From a checkpoint of a small spectrogram enhancement model: log mel input.
Rows from block 4, named by matrix and row number. Rows with one number belong to one channel. Each number is 500 + 25 x the weight over the matrix's rms, rounded and kept within 0 to 999. All counts start at 0. Numbers have three digits each.
# convs0: first 3x3 conv (model.mid.0.convs.0.weight, 192x192x3x3), inputs 104-111, a 3x3 kernel for each
# convs1: second 3x3 conv (model.mid.0.convs.1.weight, 192x192x3x3, transposed), outputs 104-111, a 3x3 kernel for each
convs0.72:501502502500500501501501501503503503501501501501501501502502502501501500504504503500500499503502502503503502502502502498499499502502502498498498501500500502502502502502503499499500495495496503503503499499499496497496
convs0.73:494494493497497496501501500495495495499500499500501500499499497497497494495496493501503501502503501495495494498499499496497496489492491502503503499499500502503503495496495505506506509511511493494494507508508514516515
convs0.74:511512512505506507504504505516516517505506506504504505481482481486486484489489488496497497507507507508508507489491489490492491500501499487487487490489489496495494519522523523525526507507508519519520498498499503503504
convs0.75:496496495500500500500499500496496495500500500499499499496497495499500499496495495501501501499500497498500498500501499502503502502502502500499499501500500503502502499499499498498497502502502494493494501501501501501501
convs0.76:502503503498500499499500499498499499498498498499499498500501498500502498498500496492493491493493492496497496505504504496497496496497496502502503500499500501500501498500498498499498501502501495496494500501501503503503
convs0.77:502503503500501501500500499503503503499499499499499499505505503501502500503503501500501499501501500499500498499500500498499500502503502496496496500499500500500500504504504495497497495496496501502501495497497494495494
convs0.78:499499499498498498496496495500500500499499498499500499501502501498499498503503502498499498498499498503503502500500501501501501501501501497497497500500500500500500498499498501502501505506505500498498500500500500500501
convs0.79:504504505508508508514514514504504504502502502505505505493492490496498495499500497503504503506508506501503502499500499503502503502503503495496495497499498499499499508509509503504504505506505510511512501502501495495494
convs0.80:497496496497496497499498499498498497498498498499499498499500499499500498501501500506506507504504504500500500505506505506506505499500499507508508500502502500501501501500501502502502501501502503502503501501501501501502
convs0.81:499499499499499499500500500495495495498498498499499499499498498501500500502502503501500501499498498500500499503502503502501501498498499507507507502502502500500500501501502502502502503503503503503503500500500501500501
convs0.82:502503502503503503504505503500500500499499499500501501498498498496497496497498497498499498500502501503504503500500500498499499498499498499499499499499499498498498501502501505505505502502502498499498500500500503503503
convs0.83:503504504499500500498498498501502502498499499499499498497498496498500497500502499494494493496497496499499499503504503498500498497499497498498499497496496497498498499500500502501502499499498498499497498497498501501501
convs0.84:501501501501500501503502503503503503500500501500500500496497496499499499499499499499499499501501501503503504496497496498499498504504504497496496500500500501501500506506506503502504501500500505505506500499499499499499
convs0.85:512513513509510510516516517510513511505506505504505505489491487485485479483483479484483484478478476482479480488492491485489489495499497491491491488488490481481481514514515494497495493495495510510509501501500495494494
convs0.86:496496497497498497499499499497498498499499499500501500503502501502502500505505503503506505509512510512513513496497497508508507511512511500501500498497496500500498508508508505506505502503502497498498500500499501501500
convs0.87:507507508500502501497498497503503503499500499497498497496496495495496495500500500493492491498498497505504504500500500495496495498499498499498499498496497499499499501501501498498498496496496505506505500499501499499499
convs0.88:497497497498498498501501501496496496499499499501501501500500499501502500501502500500501501496497496498499498501501501501501500494495495505505505499500501500500500497498497501502501503504503496497497501502501503503503
convs0.89:496494495498496497499497497498497497501500500501500500500500500504504504510510509508509509501502502505505505504504504498497498502501502502503502499500500499500500498497498500501501497498498500499500502502501496496496
convs0.90:501501500501501500508508507502502501499499499499500499495495493495496494498499497501501501500499499498499498497497498499498499500502500500500501501500501498496498513512514501501502507506504499498500501499501500498500
convs0.91:508506507507505506503502501504504504502502502501500501507508507505505506512511511502502501497498497499501499499500501498500502510512513498499498500501500496497497505504505497497497493493492503502503497498498491490491
convs0.92:503503503497497497500500500504504504500500500501500501496496495496496496502502502499498497502503502505504504490491490491492491501502501498498497500500500501500500500501500497498498501501502497498497498499498499499498
convs0.93:492492491496495496499499500497497497498498497500499499500501500501502501507508507504506506500501500504505504498498497499499499504504503501502501499499499500500499504505505504505505501501502502502502500500500499499499
convs0.94:497497497499499499502501501500499500501500500505504504502503503502503504504505505510513511506508508505507505503503504506505506503503502498498498499499499503503503504503504501500499496496495502500503500499500501502502
convs0.95:491491491491491492494495495495495495495495493500500498510511510508509508506506505503504503498502500497498497509509508506507507501503502502503503502503502504504504485485483492490490496497497494493495497497497498498498
convs0.96:502502503504503504506505506501502501502502502502503502497497496500500500502503502503503504502502502501502501501501500504504504504505504499499499497497496499499499502503504497498498499500500502501502500500501493494495
convs0.97:469465460476464461464461455471466462484474472492487487505506510517516521506507511479476478477478473476477469501500506527525531494490498525527527506508509507509510423419416475468467490493486490484483469469464496496496
convs0.98:499498499500500500499499499499499499501501501500500500503503503501502501504504504504504504501501501501502501502500501501500500504504504500501501501501501500499500498498499497497497498499499500499499500500500498498498
convs0.99:505505505502502502497497497503504504501501501500500500503503503501501501504505504504505505501502502500501501503504504503502504506506508489489488499498498502502502504505505497498498489489490500501501494495495493492492
convs0.100:362359331272271268242249238484499485451451433414415392609634663660685687772814789573567562631630617708708699621663668671707717728744735457448465503509514567569567000000000149104107254217229237170208308247271082062085
convs0.101:502502503499500500501501502501501501499500499500500499494494493499500499501501500497497497498498497501500500503504503498501499503503503503502502500500500501501501499499499502501502499499499498498498498498499501501501
convs0.102:500500500497498496498499497499499499498498497498499498499498497503503501502503501499499498498498497498498497505504504498498497496498496502502502501501500502502502495496495500500499504505504496497496500501500506506506
convs0.103:504505506504503503497497497502503502502504503500501500501502502502501501508508507504506506503503502502503503502503503505505505505507506494493491502502502502501502508507509497496498494494494506501503505503505492491494
convs0.104:501500500500500500499499499499498498499498498499499499502503502504504505505505505497497497497497497502501501501501501500500500502502503501501501501501501499499499495494495498498498498497498501501501497497498494493495
convs0.105:498497498497496496501500501498497497500500500501500501501501502499499500502502502507506507503502503502502502501500500500500500503503503501501501499499499500500500500500501499498498506506506502501502502501502498498498
convs0.106:498498498494494494489490489501501500496498497495495495508508506507507503511511508500500500503503503505505504505506505501502501506505503498498498499499499499499499504504506505505507501502502497497500494494495498497498
convs0.107:500500501502502502502502501500500500500500500502502501503503502503504503504504502500500500501501501499499499499500500500501500505505505499499498500500500502501502503504504500502501495496496501501501497498498497498497
convs0.108:501501501499500500499499500504504504500501501499499500498499497500500499505505505500500499501502501503502503498498497497498497503503503494494494499498498501500500503504504502503503498498500504505505501501502497497497
convs0.109:494492491493491491493491492496493494497495495498497496493495495490493492499500501489489487492494492502503502496497497491492493496497497500500500500500500499499499484481479500498496492490488495494494500499498505504503
convs0.110:498497496501500500503503502497497497499499499501501501498498498496497496500501501501502503497498498503504503500499500497497497499499500501502502499500500500500500498497498505505505499499499500499500499499499501501501
convs0.111:499498499496495496496497497502502502500501501500500500498499497497498496503504503507508508508509508507508507504504504506506506505505504494495494497498497499499499497499499496498497502503502495495498499501501493494496
convs0.112:510512511500502501499500500507508507500501500498498498494496494494496495500502501492492492502502502508507508501504501491493490496496495493491492495494494498498497504509506507509507505506504504509506507508509503504503
convs0.113:496496495498498497500500499496495495500499499501500500497496497497497498501501502500500500497497497504503504499498499496494496500499500500501500499499499501501500499499498503503503502501501499499498500499500501501501
convs0.114:499499500499499499498498498500500500499499498498498497501502502497497497501501501497498498500502501506507505501501501500501501501501501497496497501501501501501501499500499499499499502503502499499499501501501499499499
convs0.115:500500500500500500504504504504504504502502502503503503502502502501501501505505504498499499500501501500500501497498498499499500507507508499499499501501501502502502506506507502502502500500500504503503499498499500499499
convs0.116:498499499499500500499499499497498497497497497500500499501501499500500499502503501500500499499499498499498497505503503503502503501500500511512511503504504501501501501501501500500500499500499498499499501503502501502501
convs0.117:499498499500499500499499499498498499501501501500500500502501502501502503502502503503503503502502503502502502502501502500500501502501501502502501501500499499498498492493493496496497496497497499499500500500500497497497
convs0.118:505502505504503505506504506504503504501501501503503503508509510503503504512513514501503503502503503506506506500499502499500503512513516494495495497496497499498500507506508507507507497496496507507510499498499493491492
convs0.119:498500500500503503491495492502502503503503502498497496518518518513513511536535534503505501512514512521522520506508511516520522526529530487488488493492491496495496497496498483486486478482479494492495488489489463458462
convs0.120:495494494500499500507507508495496496497497497502502502502501500506506505508510506503504503503506505503504504500500499501503502505504504504505504500500500500500499508509506507508507507509508500500499503503503507508507
convs0.121:489488488494492494501499498495495494497499497503503502501502500498500497500502498516517515513513513498501497507508507492495493497500501509510509503505504501501502509506506511508508505503502506504503505506505500501499
convs0.122:500500500498498498499500500496497496498498497498498498499499500499499499495495495498499500499500500499501500496496496496497496496496495499498498497497497499499499504505505498498497501502501497496496500499501497497497
convs0.123:508512511497503500481484481499501501498501499492493492501502498485489484492493490493492491494493492490489489494497495484490487482482484501499500498496497501501501490491491494494493482483481496497498501501502497498498
convs0.124:499499499499500500502503502499498498500499499501501501502502501497498495498498497501501501499501499502502502502502501497498496499499498504504504501501501500500500497498497503504503503504503497499497502502502502502502
convs0.125:503503503500501501498499499501502501499500498499500499496496494496497495501501498496494495499499499502502502500501500498500498503504502500500500498498498499499499499501501503503504498499498502502502500500501502502502
convs0.126:500500500496497497495495495503503503499500500499499499501502500502504504505505505492491491502501501505504505504504504498498498499500500499498499498498498499499499495495495500500500492492492497499498500499500496496496
convs0.127:488491490498499498500501500495496496499500499501502500502504500502503502513514512505506508505505504506508506505504505511509510513514514506508507503504503502502501498498499500500500500501500502501501496496496497497497
convs0.128:504505505497501499498500498502503503499500499500501500496496496496497497503502503493493492500499499504503504502504503494496495499499499500499500499497498500500500499499501498498499493493492500501501498497499498498498
convs0.129:500500500496496496495495495501502502498499499498498498502502502501501501503502502499498499505504505502501503496497496497498497497497497499498498499498498498498498498498498500500500497496496499500500501500500497496497
convs0.130:498498499496496497501502502502502502499499499500500500503503502501501500502501501497498496502502501502503502497497497500499499502502502496496496496495495499499499508508508506506506502504503497497499500499502499499500
convs0.131:499500500500501501503503503501502502501501501500500500502502501504505504506507506502503502499500499501501501501502502503504505510510511502502502502502502502503502507507507499500501498499498499498498496496496495496495
convs0.132:501501500502502502504504504497497497499499499503503502503504502501503500498498497504505504500501499495497495505503502492493490493494492501502501501501501504504504499499499498498499499500500500500500501501501502503503
convs0.133:479486480497504499495502494503504501512512508515513508518527523535541534557561552573576572587589584589589581532531533540542542536537532502492497506501502512507510555549554515518524488499499486475477453439437468468463
convs0.134:469466463482481480501502505467469464491492487500500499521521518518519515507509505522522520515519515509512509526525521512512508497498494515518518509510510506508507477477481500501501511512513479477479500496498503505504
convs0.135:499499499498499499497498498498499498498499498499499499497498496500500499502503501502502501501501500501501500500500500499499498500500500501501501501501501502502502499499499499500499500501500501501501500500500502502501
convs0.136:432394421393365378373353382464450467447435430462454467550560568574592584620640625564571560610623629649652660597603605640644646657654657521524526528525532535537538357330349377369368338318346427433446403416447399404428
convs0.137:501501501505504504504504504503503503500501500503502502497499498498500500497498497497499497498497498500499500497497496499498499502502501497496497497496497496496497511510511509508509501502502510509509499497498503503503
convs0.138:506508507496501499493495494499500500498500498495496496502501499490492487501501499488486486494492492500498499506508506492496493499500499501500501499498499499499500498502501498498500493495494490492491505505506501502501
convs0.139:494493491495494492500500499492492492499498497500500500500499499499498497500499498503504504496497496501501501498498498494494493493493493503504503500500500502502501489491490500501499501503502494495494501502502503504504
convs0.140:506506505499499498498498497505505505499500500499499499494493493495494495501501502491491491496496496499500500499499499490491491492494493499498499501500500500500500500501500501500499499499499500500500499499499503503502
convs0.141:514515516505505505499499499518519518504505505500500501498497497498498498504502502487486487495494495500499499495497495493495494497497497491491493498499499500501500509509509501501503493493494513512513499498499497497498
convs0.142:497497497500499499501502501497496496498498497500500499497497497499498499503503503500500500496496496504504504498499498498499498501502501501501502499499499500500500501501502503503504502502502503503503500499500499499499
convs0.143:503504504500500501497498499500500501497498498497498498500500498498498496495496494498499498499501499503505502496497496496497495494495492498497497497497497499499499499500501499500501499500500498498500495495498498498500
convs0.144:488488488500499499505505505492493493497498498502501502499498498498497497502501501505506506500501501498499497503503502506505505498498497506508508501502501498499498508507507507507506508509508503503504497497497501501501
convs0.145:509512513512515515508509510510512511506508507502505504493494488495494488504506501486488487489490488496495496493499498500506505512516515491491489487490488492493491510511512490497496483485486508507506496497496483484484
convs0.146:499500499498499498498498498498499498498499498498499498497498496499500498500500499499500499500500500499499499499500499500502500501502501501501501501500501501501501496496496501501501499500500497498498501501501503504503
convs0.147:501501500499500499501502500499499499498498498501501501499498498496496494495495493503504504496498496491492491500501500491492491483484484505506505500501501501501501499501499500501499504506505500501500502504502508509508
convs0.148:504505505503504503499499498502503503502503503499500499501501499500500498505505504496497495496496494495496493500502502501501502504506505496495495497497496500500499503505505486488488483485483495494495496495494492493491
convs0.149:495496495496498496497498497497497496498499498500500500502502501500501498500500497500500500499501498497497496505505505500503501497497497503504503500500500502502502490492491499501499502504503490491490503503502508509508
convs0.150:508509509501501502505505506508509509501502501503504504495496495495495495495494494498497497498498499499499500498499498494495494496496496496495495498497497495496495505508508504507508505505506509509510501502502504504504
convs0.151:495494495500501501507507508493494494499499499504505505493494491489491489492495491501504501498503500498498498484485485488489490479479480502503502496495495493492492513512513521523520528528528496497499517517517522523522
convs0.152:502501502499499499496496496503504504501501501498498499502502502500499500503503503492492492500500499502502502499499499496496496498498498497497497500500500501501501499499499499499498499498499499499499500499500498498498
convs0.153:498499497498499497498500498497497496498499498499499499503503501499499497494493492499500499499501498495496493502503502497500498488490488503503503500500500501501501496498496501502501506507506493494493506507507514516514
convs0.154:502502502501502502504504505498499499499499499501501501500501499500501499500500497496496495497498497499499499501501499496496495498498497501501501498497497496496496499501500502502502501502502495496497499498500502503503
convs0.155:497498498497497497499500500497497497499499499500501500499499498501502500503503502501502501498499499503503503497496497497496496497498498503503503499498499500499500495496497502503503501502502499500501498499499502502503
convs0.156:505505505497496494498497496504504504498497497498498497506506505501501501511512511497495495498498498500501500502503503499499499501502502501501501503503503501501501498498497492492490492493491501500500491491489495493492
convs0.157:498498499499499499501501501499499500502502502503503504499500499500501500500500500504504502498499498499501499501500500504502503503502503506507506502502501501501501494497494495497496501502501500499499503503502499500499
convs0.158:500500500500501501499500499501501501499500499500500500503503501501502500499500497500500500499499499499499499499500500500500499500501501496496496495494495499498498502502503499501501501502501502502502499500500496497496
convs0.159:502501502498498499495495495503503503500500500498498498505504504501500500501500500497496496502502502502502502502502502498498498499498498498498498501501500502502501497498499496497498495496495497497497500500500498498498
convs1.72:508514516488492496449448454528530529484492493462461463494495492506504507500499503460459454480480475499499495498492493529524524570568573461460459485487490521520522479479477498498495501501499495494493487488485505508505
convs1.73:479479480478478479482480481461461461469469470483483482498497497498497498503502505510512501522523516532530528513515514502503504491492492510509520523523530511512515498497496502502500506504503502501502507507508503503503
convs1.74:510510512498498499488487488510510514494496500493495499489491492488491494501503502487482478514514512515509502497494495501500501499500498484484486497498501509509512496493491498495492502500496490490492486487489491491492
convs1.75:471469472472473469475473472487487487484486485482481480506506506515515517518518519491491481507507497501503496497497497495500501500502507510509508517517517509511510498498496504506502520520518495497495503502500497496496
convs1.76:479479480468465465466466463471471471474476478486488489492493497492493497498497499525519521542539540547547549481477482490490493494495497543543544521522521527527528502501499510505503516515513507510508506509508504506506
convs1.77:460467462429435434405407407479490488454463458438445436482487484483487488497502499509503493564556549555549547509504504529528526566564563542547548580576578538540541511507505539538537528527524515517513510509505507506504
convs1.78:499499500486486488481483484471473474475477481474477481488490496493495498481484486548544538565565559595590587488489488467469470470471470538541545545545551550549555508506505517516513526525522506506508519519520517516516
convs1.79:477478479468468470464468465499498497490486488480479481504504505512513509520518520463465458480480471492491482499500500500500499511514511484483489483486487496485494505506501493495492504509503497495495495491492487483483
convs1.80:505507508518518524510511516473474477491494496484492494490493490493496494496500497505502498512509506526521519485487485484487482482483477499499499495498497502505504485485484489487484505502497499496496504501501511510510
convs1.81:485485488502501503506505505456455457490491495491491491486486490494496498495497498525529525528529526531531527509511510479480477489492488522519519508505504492491490497498497496499497506510507500501500498497497491489489
convs1.82:504504503494495494489491491493496496499502505494498498504504503499500499499501496520515520523515517539531535486484483492493488477477474503506502501504499513517515500498496502497495509507503501502503503504506501503504
convs1.83:500501502477478478469470470512511513503504505510511513496496499504503507507507507511507506521519517490485483494492491503502500495493491533533534517517516508511508505501499512508506505504501510509511506508509497499499
convs1.84:500498500498496497483480484511509511499498498482479479489488488486485486492492491490491489500502500504507504495495495491492493503505505490492490499500496496496495495493493492492491499499500489489488489488487480479478
convs1.85:494498497478481483473473476510510510494494496479478480485487485498500502488489490538531533545539539527525524499501501502503501514515514527525530527525529490488492503500497511508507503500500504502503505503503497496496
convs1.86:475476476488493490487488486467467464475479476481488487487488488494494497484483485521518515521518517519517515474475474475477477488486488506506507485485484478480480495495495503503504507505506506508507506505506498498498
convs1.87:511510512494493495482482482512513512502502503492491490489489491491489492488486486504501501508509507489491490480478478506504505508509508508508509497496495481478479495495493502500499504502501511511511506506508501501502
convs1.88:476475475494493494492489492410397404471469474492491494492488492501495500495493495546551547548552549551554554525526523483485479466464460542537541529527530522523524502503502502504497510512507504503504509509510510512511
convs1.89:479477479498497500494493493451452453462466469488490494493491500492494501488488492508510506507507506530527525519524524509507513501499499509505508498498502524523525493494489500503497504505501495497497492494493502505505
convs1.90:480485485463463463431435433512517518493496495453457458511514513516523519508517516445444428505502486499497480522522520529529525540541540510508516546546553501496502497498491506508500518520515496495498502499500490485486
convs1.91:482484485468467470453448451466469469463466472459458461482481483481480486485484489524523519533535530532534528516513518520519520545548548525507513534523529505503504520524519506514507511515510494496490487487482498497496
convs1.92:528527529519518520500500501523522522517514514489488486503502502500498498497495495509509509497497496491490491477475473489491490496499496498497498483479480481477480499499497499499498509508509518517518511509511498496498
convs1.93:465469473472474476471473474449454459465466473480484488496499502494499500503505508503501493522517510535532524514515513511512510505503506517520519522527528505507509502496491505500497517514511496495495495494494496493494
convs1.94:472477478458463464440442440487493498479487486491500501534541542541543544539537541446442434461454448470460458528527527526525523540540537510515523525528533523525531509507500509507503506505501500500499491490489502502503
convs1.95:457462459456464466450454456485486486475487497475482491531535535555557560554557557458453450470459459471462464540539535569559557544535530516519521524527528529534538507501500514507502511502495507504503503499499501498499
convs1.96:474475481455458459413412413499499501503504511492492496507507511527528533540546553455456446461455443490483469510511509520518517532534533498498503518520529535533540503501499496496491501500499501500501501498498496492490
convs1.97:458454456473469469468465463484486486440434441463464462509510517526528532516517520480480470486486476520516507530530530547544549542541544522524522498503502553553551502503498521516516524523523509510507497495494502501498
convs1.98:483484491482484490482484488454460463468472478471475475487489494479483486487488494534533527552549547560560558524518519494485490486476485544552552529535532515518513501501497513510512520517517495502498499504501504506505
convs1.99:478483482478481482483485487458463461466468470472473475481481481493494495484486485547541540558552552550546546508509511484485487473471471535534541522522521505503506514513509519521520515512513508506507510507507508507507
convs1.100:488493491459471468409417411484491488472483482464471471488497496505509509489495495495495486501497486490482475504505504508514514545551546535531532536524538527517533510509506514514507516516511518515513509503502513508508
convs1.101:503503504497496497492492492505504504499499498497497498490489489497495496490489489517517514507511508491494491495494498499499503497497500502501503498496498491489490493493493500499497506505504505505505506506507494497496
convs1.102:494491493494492492491490491468466467485486486496497497489487490493493496490490491539544536548551545550550545492496497486491491479482479530527532512514516515515517504504502503504499505506504507506507503503504505505505
convs1.103:469477479471478479455459461473482476484487488472475477505507506515520522525527534455448444484476470502497492529523523530524531553551554505503507547553558540542551510513507512513510515513509493496491501501499516516514
convs1.104:501500503510508510490487491487489488491496493475474478497496501493494497468470474514514512509508505524523517498496498496492494509507508507505505508507504495490493502503502507506506511509511498499498493495493498499498
convs1.105:497498500498499503492491495504506505506507509499498504504505504511510510498497498493494490490491488486485483500498497498496497505504505504503504502501502475473475497495494500497497502502500494495496494494494500501501
convs1.106:487491492482489486464474472493500495492496487471479472493493489507505499490490483487484481513511508505500501507506504497496492503503499503503507499498496473473474504505500502505500506507505507506509508506508499499501
convs1.107:482484484487490494472473476451459461457463466457462467486496496488497496476482479555549550551548543558554552493494494481479476497494496522524529522522526523527527506503501517515514518513513514514515498498497506506505
convs1.108:509507510494493496477473479513513515492495495480479482492491493501498500508506508474469468513507503507503499501499502501500501505503506490490489509507507495493493505502502502501498502494495488489488481482481483486483
convs1.109:481480484466465470440438443520522527517512518479481482514516524517518524515518524456457450459459448468465456531530530548548545559559556503511515536537542514517519497494489515510506525521518501501502509510510498498500
convs1.110:453449453481479480479478477436437436480481481486486487505505512499501502486487488498497493512510506511509505546545546514513513513514514515513511519520517507505505497494493502500499510509509495497495499500499494494494
convs1.111:474477479466471475406417419480483489483489502477490505505510511509517520517530539485479466492481468514502489511515511521525522519524519515518525519522532563567576503501497502500496510510504505503504513512511518516515
convs1.112:509508510507506508499498500515514515508508509493492495497498499508508510500498499495493493488488487489490489496494496489489490484483485497496494495494491490490489492489488488485485496494492495496496498499500491494494
convs1.113:477475478499496497493491492462461459492493494500498500490488494503501505490491494519521516514516511514516513514515517499502503501501499527526528504502504506504505502500497510510507507508505500501499501502501490490491
convs1.114:501504503497498499479484485473475477476478479472474475489488488479480480481482480535530530545542539547543540491491492492494492484490485510509509508509510509508511502503501508505505516515511514513515513512514505504506
convs1.115:507506510484485487442443444529530531498498499466466463504503503511510514505502508457456451480478471478478470494492494510511512555556560470467471481478483483477484487489486491494493496497497495495493499500497495496493
convs1.116:480486485492497493497503497430439444469476478483489493481483488488492497498497500550548544548548545548548546483483481461465460475479475525528527502505503504506510494493494507507507512512511515514513512510508507505504
convs1.117:497495498503502506487483488489490493507507510484482491501503510501503507489490496484488482477480472498501495504503505503502505519517519484485489494491500483483489501501500501502499506506503498501499493494492504505504
convs1.118:483486488491492498473472477479481484488486490457460460498504504497502504486487491499497491502498494516512511509506511514515515536541541485488491499495502501499505496494491500498497502503500488490488484485482502502502
convs1.119:464470469444449451409414417469479479468472472413430427492502500487496498485490499492489481528528516552550541504503505507509507542545543503503518549546555527526537499496492515508509522516516497496496511509510514513513
convs1.120:485484482476477476471473471503503508510509520510514518529529530534532534547546548458456454458453441439430425503500499520523519522523522500502502525523525529531534498493492492487485502498493491492491500499497487486485
convs1.121:486495491500503504482488487481488487461475472488499506509514515511517516500503499542539540537528530553548544492496494491487482486484476506507502482485480507508512494493492500494494502499497509506506506503503509505506
convs1.122:486487491480478482482480483508507510478478482491493498503501502517517517534534532475472469499498496506503501510507504530523520527517513512512511510513511518519516513508506514508506520513511484482483490489489500501502
convs1.123:500501504494493498488489493516518519509512513489490491500502504514514518519516520489486485501500496477480476514512510512511510511506503511515517528529528490493496485481481500492493495490487500501502509510511509511512
convs1.124:495494496505503504502501500488490491504505506502502501497494499499496501499497499507508504500501499491493489495497497490490496487488492496494497491489490495491494491491489495494492497498497504505504508509509501502502
convs1.125:508508510493491492486486486503504506498501501494492493495494498492490494484484483515514513522524521513515513489486488499500502494496496514515514507505506507506507500498498506503502510508508509509510508508509504505505
convs1.126:515513516507502509488481488517516518508509510485484486499497502507503511500498501483485482484487485473481477466466466494493496510508510491491492481480480475475478490488487495493491497495492509510510496497497493496495
convs1.127:490487493480478480475473475480477481493496500475480478483484485493497497505508508497503497513516510508512508491492493486489484498502500494497499515517519494494495494496493494498496512514514501500500505502502489487484
convs1.128:504504507495494497487484486507507509500499500492491493496495497502500503495492494498497495500501500480483481488486484500500499503502504505505505497497495482482483495494494497496496497496495506507507502503504495497498
convs1.129:516517522495495500487489491528530533524527532477481483508508509524524526519517519453450440470471461467470461508502501510505505506503503489491494508507512472473479484480477493488487496494489488489488497498498488490489
convs1.130:501503511479479490452457464505511518498497506482488497504507506519521524526524530465462452493496480489495478506501501514509508545538537490490497517523526518519525508509503513507505506500498483482481493491490491489489
convs1.131:481483483476479481466465466495495497498498500467470465489489489499500499487485487502499497511509505507505503481482482484486484505509510491490493500498501478477479492493488502502502499498498504504503500499498494494493
convs1.132:472472471466466467472469469452456455463469474492500498501504499523523523522524521507500500510502498519512513526529525527530519515514507541535535521519526531537535504507504499500494504505497499496495495491493499499499
convs1.133:485484484482483482462461464488493500477485488453465475508508510513515515492499500499494492528521518539531526496502498468473469473473473501505502498497501494496494497497495494493490512509510501501504504504505500500498
convs1.134:493494494483483483473475476506506502510514507474473478513514517521521521521520524474470467469465461474468466507507509522526524532530533488489490499497503483482486499497498499496494507503503502501499506505503499496494
convs1.135:494489491497492494497491494457453454451452454463465466489483489483478485472468474549549549554553554562564566502505505491494493465470468544540541532528529520519522493495497496500499520519521510510510516516517514515515
convs1.136:503506506481482484461468464448452453439447456442462467488486494495500503493493499582572571596595591605602598488488495458462467458456460571568576539531541505505514509519512522526527534537537520524518525523517520519515
convs1.137:511509511501499500487489488516515518502499501492493495500500505499500502505506508486484484508503504504498496496497498499497501505505506488488488504507506509506509497495493499498496508507506488489490492493491486486485
convs1.138:507505507502498501490488491506507506502501501496496496493488492496493499497494498504505504500503502502507505485481485502501505491490492497496496493493493509509512487488485500498497502502498507507508506507507505507508
convs1.139:486483490502498501489487486470473477490491495496496496501494500501498500496492494500501497489493489501504497513516514503498501497501502505503500501502498511510509494497492500503500507508506501502502504506504497498499
convs1.140:512511513504504506491491492506507507495496496488490490488489492494494496479480481493497491497497489510510504494492491503503504508510509507504504506503503509508511507507504508508506509509507502503502490490491485486487
convs1.141:514515516500500503485486486520521520507506506484484483494493496506504509501497501481485481494503501493501494513508509509506508512510512484482486494490492481471477492493492493493492493495493497498498487491489497500498
convs1.142:480476478498495498493491494457459455488487487493491492485484487491492494493493494509512511517518516526528527509510510495497497507506504512511511505505500506508505493494491497498498509507508497499498495495494484485485
convs1.143:491489493468468470462457460497498503513517517495494494500498499520519521532531532467465460499501498487490487514508506514510508534530534517516519549549549517517514509506503508506501509505504495495496496495496501501500
convs1.144:488490495486488490478481482505505507482479482486486490516513516514515517523523528473467467479471469495486483490488488507505506510508508493495494494498495500503504494493491489487486519514515504505504493492490488487484
convs1.145:483483484489491491476477479502501500497497497481481482481480483496494496486486488514514511521521521523523520491489492486484485506504506510508510499501502498494494494492493498498498499500501503504503503505503502505502
convs1.146:498498499499498498496495496478481482488490489490491493499499500493491494485483486520522518524525522534537533508508510489488492463464469504501506517516516509509510496495495503501500506506504498498499509509510508510510
convs1.147:497497497495495496492493492467468468478480481490492492487489489487488488483483483560558557554551553572569573487488490478478478461460462537541537520523525519525525494493495499496497506504504503501502507508509512513512
convs1.148:478481482463465468454453457475483483457462460466471469495494495496500502515518523474470470519514513527523521516509511541536537549545547501499507571568570553551554499501497521518519515510512496497496501502501505508506
convs1.149:498498500498497500491491492499499502501503505492492493502501501501499502498497500488490486489489490499499497489490490478476475477475475476474479501503505506508509493493492497497494507506504500500500508509509501502503
convs1.150:504503507489489491470470472523522525506505510512512514513514514523525527530533535457454451460456450470465458514511512509509507502501500505505506508509514522524523495492491494490489507503502494493493494494495494493492
convs1.151:492489493492490493495494493490490495500499500497498498512509511515514516513510513477478471498500493473472463529528527499497497490489490501501505524524524509510511497497496501500500501500500491492492499500499498498497
convs1.152:524525526516515519494492495525525525513512515487486488494494493507507508498497496487488485487490486491494490509504508506504506522518520484483485482478484479473479494494492494492491497498494501502501493495495496498497
convs1.153:486486487490487488492490491481482483490489489491491490498497497502501502501501500505505498508510505499502497505505504494492493482481482497496503511513515503504504496497495498497495499499498498497498503503505495495496
convs1.154:481479482460459460457456456498498504483486492494498502510512518518518524530532536487482472490484470502496485526526524535536533515516513518519525537534542551551554511508504513511503516516507500499499503502502489488489
convs1.155:480478483483481483488485487460455464468463466493493495485486490499497497504504506519517510559557551535537529525525523515518520498500498517517522526527534510510513507507505517518513512514509503503502498497497494492492
convs1.156:512514517479483484448449451521526524517520515468472467509507507509507509500497499442440440463464461473472469496489492508504507535534535507508508525520521502498495508506503499499498515514515511513510507508506492493490
convs1.157:485484492466469471465468470490489500493495504485491502532536545538541549541546552470464452493488481485481466507507505530534533524531529519525529524529536518521525504504499514514508517519512513512509516513512509507504
convs1.158:465467467470470475464467472441447453460463466465469473473479484483494496479484491588586582622618614604602597503506504471472468475474471564564573578579589545543552513514509531530528524524521516514515521519519518516516
convs1.159:508507513493491497469469473511515520484484487465466471503504512518516525499497503471470458487493482521527512526522524523517523539532535511511515525523531529522534509508505525521519512514511499500497493497494495496495